Weights of a small image FSQ autoencoder.
Model: 4.13M parameters, 48-pixel images, encoder arch convnext_v2, encoder norm rmsnorm, encoder activation gelu, encoder patch size [2, 2], encoder depths [5, 5, 5], decoder norm batchnorm, decoder activation silu, decoder widths [32, 64, 96, 128].
Data: trained on patchworks of several textures, 25.8 epochs.
Rows from block 10 of the encoder of a small image FSQ autoencoder, named by matrix and row number. Rows with one number belong to one neuron. Each number is 500 + 25 x the weight over its row's rms, rounded and kept within 0 to 999. All counts start at 0. Numbers have three digits each.
After each neuron's rows are labels from the 100 images, of 14848, where the neuron reaches its highest value: "top examples" is what is common among them; "peak on" is the class under the peak. Only what is clearly more common there than usual is listed. The data: patchworks of several textures. In brackets: how many of the 100.
# fc1: MLP up (encoder.blocks.10.mlp.fc1.weight, 768x256), inputs 128-191
# fc2: MLP down (encoder.blocks.10.mlp.fc2.weight, 256x768, transposed), outputs 128-191

fc1.510:527554465492486527517511480508498510511509506498498476513492507493490491514474522498512458510483488440508512472487490499501528547480504516506494492525549506466483512510514465506492450521471485
fc2.510:480489487496538515515509522454489484510478489516516508508529499515537555503509503537473450488531497523535499513525505515486475515477463472470512484523537507484473505505503511458503499503499509
top examples: rings (34)
peak on: rings (26)

fc1.320:515508483457471501492507497485524523491478514490489516519538437506526550521555492527491484463517503520551510535486511514525521486509518486492478536515457492479511488528464497508508523518533478
fc2.320:487500501487490538572432511468482515487533499497484509501530534478535497484495505498487524507489492472479484532495521471523544482498485484500510506441492530520494508536514510460534488508471510
top examples: rays (31)
peak on: rays (26)

fc1.752:476490465549511488465474476497526499501466510516497509480525442531503521504496465497562564516514512492470511484515469502522513468511521462510476530478518502502503475473491482482485521498492482
fc2.752:479503482512511468533525494479469536458470455510534479516463517501501492505498484554509505538503495522455490492480495527502438507501541462469522526499506492519490547475472476500504504522499521
top examples: rays (36)
peak on: rays (26)

fc1.629:498514510507519505461493478484510509535527479514549464534461503510438476517470510510545458491474520499487503474506492522480549439540487449511511487533468521475498503520526534504519529518492485
fc2.629:488539532449512479495503504495511571484520532529491512557527523526521539491547527498540492518506474470498499470553509491529483488512474470481466532524492492510514505503478524491443480512499495
top examples: rays (38)
peak on: rays (29)

fc1.209:503489479503478518478460485477512506464524467529492512464499469550531465523566497478509495491508486510539496494514513488485486456469525487494507510547500491484496515522536480499486515532506493
fc2.209:494530479472498531511541476498499526490518514516460518476478512489510532470474487527497540500485547485507491510498538512498468494462517555524468522475538487502501514509539513434534522522485475
top examples: rays (35)
peak on: rays (26)

fc1.304:545511474526480493494520511521502533476515531508497510525480468499511440508476508470448501486483483534514436501483495499476494451441489505504540548492443507506488497454513463499504507483471529
fc2.304:512527518515493478534510474499486491448467477461498516460524564534454502459491494515520506507508507498516501520439480475527480458485508505506488495468513502510495500511476520435460519474489491
top examples: rays (39)
peak on: rays (28)

fc1.148:490510550464491511490498499457488531441467495517489517489492518520494463497504486501490485508488491493518505534489495534520521454559491507532488526499484535497467528512516502467488558514540503
fc2.148:537549516508538507552463517514502502496542524525485463490493493481525506494473519504511539517439459531489513534523493541489485503485526503468463500474510466489492504531505517453477529495517493
top examples: rays (35)
peak on: rays (26)

fc1.102:522513561460531446504512491505470458522504460495500523485526514481485494500458474495522439488502449477527489509543514436472475525501515495509501493511496491488489509529516486499484496530457455
fc2.102:487477494529474470463586509478490522508496520472510485501513507474533506512533508517506498504504503514468488506530435511504524484510487468524517526451520492463506510508488484503487497466500484
top examples: striped (37)
peak on: striped (30)